config.toml
arch = "vit"
color_jitter = 0.2
num_classes = [8, 2, 7]
norm_position = "pre"
activation = "gelu"
mlp_ratio = 4
parallel_block = true
dropout = 0.05
positions = "learned"
loss = "binary_cross_entropy"
init = "trunc_normal_002"
residual_init = "none"
eps = 1e-08
epochs = 2.0
Rows from block 5 of a small image classifier, named by matrix and row number. Rows with one number belong to one neuron. Each number is 500 + 50 x the weight over its row's rms, rounded and kept within 0 to 999. All counts start at 0. Numbers have three digits each.
After each neuron's rows are labels from the 100 images, of 14976, where the neuron reaches its highest value: "top examples" is what is common among them; "patch colour" is the nearest of a few named colours to the mean colour under the peak. Only what is clearly more common there than usual is listed. The data: rosettes with rotational symmetry. In brackets: how many of the 100.
# fc1: MLP up (model.blocks.5.mlp.fc1.weight, 768x192), inputs 0-191
# fc2: MLP down (model.blocks.5.mlp.fc2.weight, 192x768, transposed), outputs 0-191

fc1.343:479375538485461444392523516519477509491494444568487439460548489551443505459481416532522530570554517538491479518503556519553587589441499466425513455563479460448508551429521416349474514581489505517516443516547568546568491484494502577539490540602446496471484578536469500530418469399459524507586491452524486492559467484450514571584511558556496499486447435526454478461421442498381554593485463519578670500499434471510545436596516481484466473533530545564554468453490445488578540488480518443513470419463539566418461550532533445545491613478485479448531454537423487473456509547452483506
fc2.343:494573493287595498536510507504559543446430416510530475480494552569521470484439560623443528525388437485568554550484528430569466519495457515471547530566477467438558537440551516582461584512474445529442533583525535468560485430494492436577546510495520562445505447541470406505461504507437586464486467537531496518471555448552532483451497536497454489534515582543558453369556456525486444497495558513487453631492484460491487446498534518474458549539496480509511489544539453547450543520507478509480598491552560572476407486591445497487379457478424463490496482438492479518417500456416451518
top examples: vivid (73)
patch colour: brown (77)

fc1.56:457479524506457490487515562509477467486408463455561463429619552444466454393442415550538509581479525509455433506527490528469502569491524499484404482514484500509553556472509455370615517513487606401489449454471510438492511457466530552463499484597404563544541526401493518489534504492469499494551527474450511467519560392669466560520457600518512491454466565435489560496495471457422496612434466513559537476528455506430480475519528505462435525479510505593486485350414453411507548426538501575533522506472446555457500458468473458565466571440484515512562503528524471524472559554560465502
fc2.56:575520527432494527453563468481526484457501590631442519491458474507512459500494558394543441409546405490542467451485528485513505487524498489431427472514609474500476442550514430539405454565519416498569530541572533463480433615528501480486456466479582458504464456626389531558448448438479498504532554550485475567455484500436512496516456476500488511519491464467462569477460602431520519398516433421427529467531541549610489560457540494487557453503458402428443552536583510532564456437503468461489508540527498560579459536497539659512526548500529498500472553534479534453402494577554516530
top examples: pastel (91)
patch colour: grey (76)

fc1.331:463425446519451450524523626483433435514431528522552505452538601448489503497482509509470565502508514558510462528510474495478530481534508583447418422502540443515554559446518439434494560498545584548503535420446504439440541541480584613502514497545540518544597513513521494539517515440472521432537426407518483404525560459440519416518482544477540480519448540560519483503524527480439502556535474489466579547505461519523504418554444489529481595529497377465456481317428443549535511474599519538533508461444419527541512418540497550562496592524543573447593512487432436389464505481494413474
fc2.331:487576523475521485530473464528550612525483492485509539526519447562515478502506558304553439502527400508540518429471516488507473468462502511535509542473476537463494392609522524523581465461469451355521474565502494563481506460538446432454480495523484490537436453545471518454439507550558475530489582586529478580530530544538422572408472484463480501470521461436458530402503460506564478460519545518530443516528571452474503597432588491532527485419493569581533550608516544535452398486431466504479512543575520451429514543460486542485525432449490439546395471529627560575526575517555514457
top examples: warm (95)
patch colour: brown (76)

fc1.674:463477458497429559446526595462467428473467492394519531495550441477452447446456370537500472492482475525426431540581387512441551555560541505418447518535438529459497579490473536431572571501453584513507453458549526511462560385520557561512569523472489573534470529363498550487529488518502515501586490531530548497451586375580549520465547545546523492429542570451528500505491455549440553589523532547599535503535416490419466527568517486448422513576555587502463427461450460404445558494560473531483505520486467546493489474555481404499434500495458501435530540485556521562448481566503495494
fc2.674:562517507491514540469522558521509498546543516593460495500415514475527573560585484490467514441529476449565538521490572536543510496516479452449505531461566478485452518486474462576389508505540426541517550521529533467485471642520545453497450480472567447469522471613463479514513479523517523470481483503473474551488396539367504455560505395473488498534482479546447472464448614500516489330502424419407482474464563437593514492453543515515581509480426413445476568507499597577556470496463478429586476508531586506583446493486516628490533481561536575519478535505481473354506519545529489590
top examples: vivid (73)
patch colour: grey (51)

fc1.264:469529587541512390560470574537509469536563487614504392495535562491515558531495438585530561621544556563460501539516550513514481549468513504477491482477486543546453563447531521448459556521554589535460483457431477491543564564447490586473529524617504551450517490535507491515560501434426553460417442381516450424592470503515472526526482572481574508519395509608514543507490476502436449511496462538498509508518439450558562462462434433434502548503562454501499548454399470581522572494525554493553502512422507557467513457534471514571468525488569525508542406524352492376519476500452429532
fc2.264:547568485481503544525535458441545530475472526551537559568466457549513478519507540476380482375528354510523468469515506478499543442587567563413557543537519527465435512557488525608390442544478383529559543509539485533538530474466500432516516516417541386473507477497404527552462522541483512542568554547504555524425510464444611451495502520510547456454539500484487492477502503493552417407474436476559449508512521496552471575412538479543550435505436510477499593584586561457469439481508356466501474535581546487600447531481502556427469512465550476459484507436567532511457586554517438488
top examples: warm (74); three-fold (29)
patch colour: brown (86)

fc1.197:447503458514524471502483572481486482612492497531507524561531478525545564474517411539665458463594464516518508419698480523418428468534519523555463456492396540518502486539463547458585523477568495496537489496467436482489538493501535546453463537494514483552442562457496602482483492493529520449472438415553535463477539517590483444498539549430607404569450489472473590540494496599575552529575527538472558484481564453498545543467449413525623486478460522502483534516502491459533481480557505501583512588504518399482587486452449484534577433461489476460455541593511536500504461457527610466
fc2.197:464469448550461599571505496455495496548550514462528509588449506463487561492531485511378537431469518399491513525496472516431531412561476436506559598490428498494542564510460574644527552418496451515473559524464465401511581460530460455504591503413495448499477499444624462440556512621524511482499467509461505509509480534474538448460564373536525544508568566575485372524524459545550475412558503507483408515477487473443466539485520484569540506445516501485495546563526581464406513525501481528524487466505547418523526462495538483325518472482472522506558542397539494483550471461449560545
top examples: vivid (95)
patch colour: green (26)

fc1.719:470460554525485424523443475599461550528521420510519414417563604464480509470508478539497564636529633476465487547477533586506510578414481443520528507470479448509501543432457451457523531518490532462451502475477513491545442522399509503508470439552339532507619546478555450455561546497521483561508515491399451507601463485545426560555462536524500489453464448498450493511513465481460454545387474485510480407460515483474481417538509558460485537464451542581568484388432496461582477489448519503486445492478469485406534459474464416493523558505558513613547425486486422466575594476535485527
fc2.719:517543420593383572627532449449502397432512552446482566489398434448478507487468551367413473521466461508494499521406475511473491408582525559537484538502552553521513539525470561629513468418461500500500500452483490514395515472599473507485541462439497464539492405487541491494560517584509495462451514541438562506473544528510576435498520423552525534475549586529636504499500512528510510439555509540477389505515435590495443563463489556499463500494517475443432519553489526504420511565507504580445504567524373493585544470509532534454472427498489500464494574467565532518488434531486510435
top examples: pastel (71)
patch colour: grey (67)

fc1.294:491541512466544433559560501445566562479516397466461505486532538565558516519437430593445528579434475607434571567449558520538507525431567575461529483571437463503533579491534475503506541539469536464392454519527553523507550451524454522454565517563373543443599455456479463458471587557421476532471553500390485491579547498531497523539445522607490439459537568513530489496562412478418497509536566544582452508573411469450467445474494501492431474435550520534458491462460463489431489494470522521504575550471421503427515513465426457430460530416512500531539419489532519511493496567449387407
fc2.294:425573542504565497542513529534502538530539544538492551534500588494564512562489525713547484469582476569509546437559492457450462489566447523526494489486520566511446431514515552505530510555569471479581524532413442519526504531524474515506521540509627516432417425531407545526438460464467485429456438463587469484458562495507480504410491548411555446508393496510481556482440485504585488448508489598460456526482436478511510560434507416440563498488476402437506566551505548519420449486591518590524501620530492572565445421547565566517469547467529477451499442560495530510500520563507454525
top examples: pastel (97); three-fold (41)
patch colour: brown (63)

fc1.407:461454528511536512443513490541519531561476464565400494428532549474487472456524450569562390605510477460504526492479620592486406495456463431463468477533491427495526479467514422481499511559490466412570430547513470466541460557524466493447548485604369524468452489513498492490461486526512512481490538531385441550573504499497410601499404446500548466433420473441393514460505550434473568426496459495428522425532555506492408456471542556414500522379466456577481544422448521479498577423470445545509537598532471566476549484441466514498544472427476527511464512546516510464535479578495557602
fc2.407:539531507556472480418521443476373517427568513469443520578501412583524540578463499624563484492539554552422516499509501452537547528443563536435531469493523583534410455541518549390449447592473510564569465506545527533474528462494454603467456516514549455393430518476440594497494544398441438549547511506474516525468455451500512539539504522584481508457511444499506540538455471487501607493422514550580581500547436518510580533525393503514507424545546611463418494553549429500518472518482543454489395490448500530461446579466578434538526537456559454514472464579463570501537535541460498501
top examples: pastel (71)
patch colour: grey (84)

fc1.665:445441528490447508481398614521440476508521500438481443465461589433505523508478478571493570658502537463503527530471450501478535563514458447428526478466515549541534548426496556377503601489519615493456514438530534470467507571517525510524591474518517534519558461502521445467597551495462531463476401484531507537525521445519509530464566424465489512542509595600481401514491523583509452469490501503453495547565486491475540412530486464484439647536548475470532466428328521563444556541519468570545504511484462532503491379567523513541471464525500616465497517484455421462495462483412476542
fc2.665:579535452502433527575481467520546529460429513480595503491498353548467484443603544449414511471489408395557438501442505467559520433473511489564469623485515492465558448603502464572512494384409443480464497522482494525481501476522479441518480453490492439597478494549507487519492492594586481500527585603516533529506525493540473523525500442487456579464573526437514499459579517471523391468583526429533396478451538472480490566449588531558491471495492551551502517557542525538532437504431427481478532406543551450504524573478436538506489407499409457565477560443596510533509520437557509442
top examples: warm (100)
patch colour: grey (54)

fc1.754:507465427496501472474495481529473534534522386550459437483491481525539542536511447566463552561505491557486566563474554596531466481415604521478572542542444441474521602512481452507486597446462488572405539502554538510511469480575513503538547518508351504507528573492560483404524537586493522473463532517425496479623419525497423508570500362569495500469543531568485457465545470497459507401604563460525465492528518426453451435501441545518491535419497563572387473443447455537549521536426532455518491478524480482379572521479446494461462459493495489533496475467472448455507380398474488452
fc2.754:512538504467477583582406452527591497500447446467562522529455427515449509464542529434444513449436461435610471461509473560478504473523428456563522582462442525433563517552438580651530491429510363454461575541447488532500466462518512395558528491385431408510518462488534451477499519561557530525465522547513567539464522519521473490448565446420499510537587550493544464480523500550569450508484478487431450459446554441478474549466601520554507513445422494548611547608507579501490425510458461511439524474604473447509497513458469526450525456523448526491426579432568466522543517498499573495
top examples: pastel (100); three-fold (54); four-fold (29)
patch colour: black (44)

fc1.255:490525489440460519515467462573558485509484485472506456502542487491459632453555492578520446622483510484479431526480597573506550558438485429494502500497450511498512524499483476491537476543446507454548469477513527538567496535469468534492451520534405458519416520539432462544539485427537538442553451430483472445617417460485410575577499565511486559457478438552416449531378474469498433528485417497580522395484366483533594537466486477561500467463579551524602530513449527527562473447427490523494512395394568464489545528421488478468554532470584474525560402544424499507606528504494534569
fc2.255:505568485439497495538542498477566516472407468464547496537476452577489473462555510513416508434455393509535485562498503516546513474493567537479553598589496481432496606522515541574499557478395391514455516580528479511566515442573536462577639491474481512487504518502524485495485514640505535500524523608506566530475537417518516469489503471517501495430581560516497466397562442551490428442563497501543433522441534451419370502453543535472450493496484533497498513540540500471438551546485399471510573479583580516502488511527374531383414434463416497483487542391548521482463500531452443498
top examples: vivid (57); warm (43); three-fold (34)
patch colour: brown (83)

fc1.118:484455472461497474464511551496505503509447392581445450481519506574512510509478430559502533489471428558517550526514516522545491518487498499464529525546430461460523616511500470468455555489449498510413519517630567546523510454640570510569574545538398559473498575512506490392419488526460563411521478512551516478566461475546488509510547481526506518503497566568503470454544420564431540510590553471527548542575464372406470425551532482489465532510519511603431456467461452528483580560478526505546580489518475533336500457526447545498443433486431474430499506486471442463449348423458541500
fc2.118:507535430492450597586490474502550487502440456466537539521438463505409488416569504351425537464429500434575471498501508542433457436557454478603527573500481496441592556500442540697491484432505373490451568510424448539486473472504522406548517497421455417532512496471591467499506510593548542533437522504472579507459518574490548431503538424498553508498582515534538462454568483521518432449523469483459454485413553492482417534485571536535507510481437511508587521577545579471494446522493497496476498434585486474520548499475476469414555523511446533516493579399559471519515491490486532478
top examples: pastel (79); three-fold (65)
patch colour: black (74)

fc1.455:421364478636505487460507582526436491589535473462518478448589539440470474429501410518575498527528612460430482484594471568440511500516536440529457453467465479472490583436464478401624531505511576423535462474458452441496483486493578551468458500553422568522524560424599571459557516514566459538524493485461495514511516479531472520495475499510565428470451462413426548479469465504489572554517517512550510495468548472425502481568498496445521568499459548588495485373448482417534514478536514530568450596518495452483566463539521355518552546467482530536535501482542464483481496579535602509
fc2.455:560608535509423529517542474495427453470516548512463589486430481469453491579453585400468490457516476511497474504468531490489542513538495509438486490504611566517432511481529528550370410584513425470574535527490493523407474535486495528460474486491555424433503384587431518556513486463434484510530522479457511567472499423405545509496488477545510535469481487479546547436402576431497488356429404546456497520482484544605473549432463501483508503496479452419434559572512558537495495480497464479509430538519470587619384520497575568493489551503569543497455499517492515502477560605475428592
top examples: pastel (100)
patch colour: pink (88)